config.toml
arch = "resnet"
model = "image embedding model"
dataset = "patchworks of several textures"
train_examples = 72500
image_size = 64
crop_scale_min = 1
horizontal_flip = true
translate = 0.06
targets = ["patches"]
num_classes = 4
embedding_dim = 64
norm = "groupnorm"
activation = "mish"
weight_standardization = false
depths = [2, 2, 2, 2]
kernel_size = 3
stem = "deep"
avg_pool_shortcut = false
widths = [64, 128, 256, 512]
am_softmax_margin = 0.3
am_softmax_scale = 16
init = "trunc_normal_002"
residual_init = "none"
optimizer = "adamw"
lr = 0.0027
beta1 = 0.9
beta2 = 0.98
eps = 1e-06
grad_clip = 3.0
steps = 20500
batch_size = 256
epochs = 72.4
lr_schedule = "wsd"
decay_fraction = 0.2
final_lr_fraction = 0
warmup_steps = 610
weight_decay = 0.2
Rows from block 3 of a small image embedding model, named by matrix and row number. Rows with one number belong to one channel. Each number is 128 + 24 x the weight over its row's rms, rounded and kept within 0 to 255. All counts start at 0. Numbers have three digits each.
Before each channel's rows are labels from the 100 images, of 14848, where the channel reaches its highest value: "patch colour" is the nearest of a few named colours to the mean colour under the peak; "peak on" is the class under the peak. Only what is clearly more common there than usual is listed. The data: patchworks of several textures. In brackets: how many of the 100.
# convs0: first 3x3 conv (model.blocks.3.convs.0.weight, 128x128x3x3, each kernel summed), inputs 43-85
# convs1: second 3x3 conv (model.blocks.3.convs.1.weight, 128x128x3x3, transposed, each kernel summed), outputs 43-85

patch colour: black (25)
peak on: rays (25)
convs0.120:098146110118148045131142128127121121112159155131100135161102144132133105127132095127139110127103124133122144133122145135146099120
convs1.120:131154061165157157157169134137139113126161132104095149103074116120159153155134147139138096090164092081140141156111071112155142149

patch colour: pink (57)
peak on: camouflage (32)
convs0.65:119122112106128108147141091147114120118121092124112140121098111119158118113125141121112130065149115090146128155098087116137131146
convs1.65:201181156150195126204175124207168138191175118148147188111141158111133115140122124121127176136141127133126132132128126118140121133

patch colour: pink (63)
peak on: camouflage (25)
convs0.70:114138127100117112137150094155118112121124123132116147125117144141142135132139130096125139120154136106131142132127127107126086131
convs1.70:185183144142191132203162135200132142161179113149140184105141149105144128150142127139139185138150132133135148141136133129140135137

patch colour: pink (54)
peak on: cloudy (26)
convs0.104:123116122109121148111140088132131125135106111131118123133114187182106173138116137082124145090118135116135147105106110125139090127
convs1.104:184183148145177129192153136202148136165159122141137183120142152136147136142135125130142144143143139141142148150135144129142133137

patch colour: black (35); green (33)
peak on: cloudy (28)
convs0.59:121131128155155115142124124116128112123145142124123110125127155105132113145165115142140151147134137136143120138149141118145128140
convs1.59:161176116149133118167136139152156117164149123131120176121111164167142137139155130096108100067184094087140143139105078120139138150

patch colour: pink (50)
peak on: cloudy (26)
convs0.113:115119110121124131127141068129118129117094093145113125120104167142127145142116131058111142074098145116144132131090111120145079142
convs1.113:186183150146153125193171141194155144180175135149141188133138161134124114121134126150122134136132144148126123125127140148121143126

patch colour: pink (62)
peak on: camouflage (25)
convs0.81:117134117105124109144147093156119117121125098128112148118103125125154127121132138106115137089151122095143131149112103109133108143
convs1.81:196181149145191127206172133205150142178178120151143187113139155107132117140135123133127180141143133138127134132131134128138128132

patch colour: green (73)
peak on: cloudy (28); camouflage (25)
convs0.14:131145124118127082164164110150148116136110087134132142107132097126160131141158154149076148153177138144145152166159143130131124144
convs1.14:150156143151155145185156146155148158154179127160145161144142178153111140104108129107098133100135143134123119110101107127104120125

patch colour: black (56)
peak on: cloudy (34)
convs0.42:137157130150151107146144111135143108142146139126126136126130137114147119156154135134143159151128150150148146150145151148151110142
convs1.42:167158124153153138164145165161151131164156128127125170119119171165140147150167116124126121076186082074141142137113069104137148147

patch colour: pink (57)
peak on: camouflage (31)
convs0.92:119124113106128109147141092149115120119122092126113142119100111119159119114127139118111132068150115090147127155100088114137128146
convs1.92:201180156148194125205175125206165138189175119149147187113141158111132115139123123124127176138140129135126132132128128120140122133

patch colour: brown (41)
peak on: rays (25)
convs0.1:124159171113115129118124141142120100114117150166165142165186180168119128142110103155152105128149149125144168103099121130166144140
convs1.1:130122139133104117127117105127132131124105116114127124116135118141141165143124159107147148075147102114141140142151082099142148141

patch colour: pink (58)
peak on: camouflage (31)
convs0.91:119125112108128109147142092149116119120122094123112142119099114120158121115127140117112131072151116092146128154101091114135125146
convs1.91:200182154149197127205173127208165139188176120148146189112141157110131117141124123123126177137142128134125131131128129119140121133

patch colour: pink (61)
peak on: camouflage (30)
convs0.66:119127112108128109146143092148116119120123096122111141120099118122157123117128139114112132077150118094145128153103094113135121146
convs1.66:200182152149197127205172129208163142187177121149146190112142156109130117141126123125125178137142128134124130130128130120139122132

patch colour: pink (60)
peak on: camouflage (29)
convs0.90:119130114108127107146143093151117120121124095124111145120100120122156124115129141115112132076151116092146130152104093112135121145
convs1.90:199181153150196127206174129207161140186176120150145188111140157109131116140128123124127179137142130135125132131129131122140122132

patch colour: red (39); pink (37)
peak on: cloudy (33)
convs0.114:108119110128125124133138071129107128103095089145117126114104155136140144136118127065105140064111138113150124145087099119149089150
convs1.114:190180152141149121190175133189161146188173136156145187133141167138125112122126123146122127136125143149127126126120143144123136128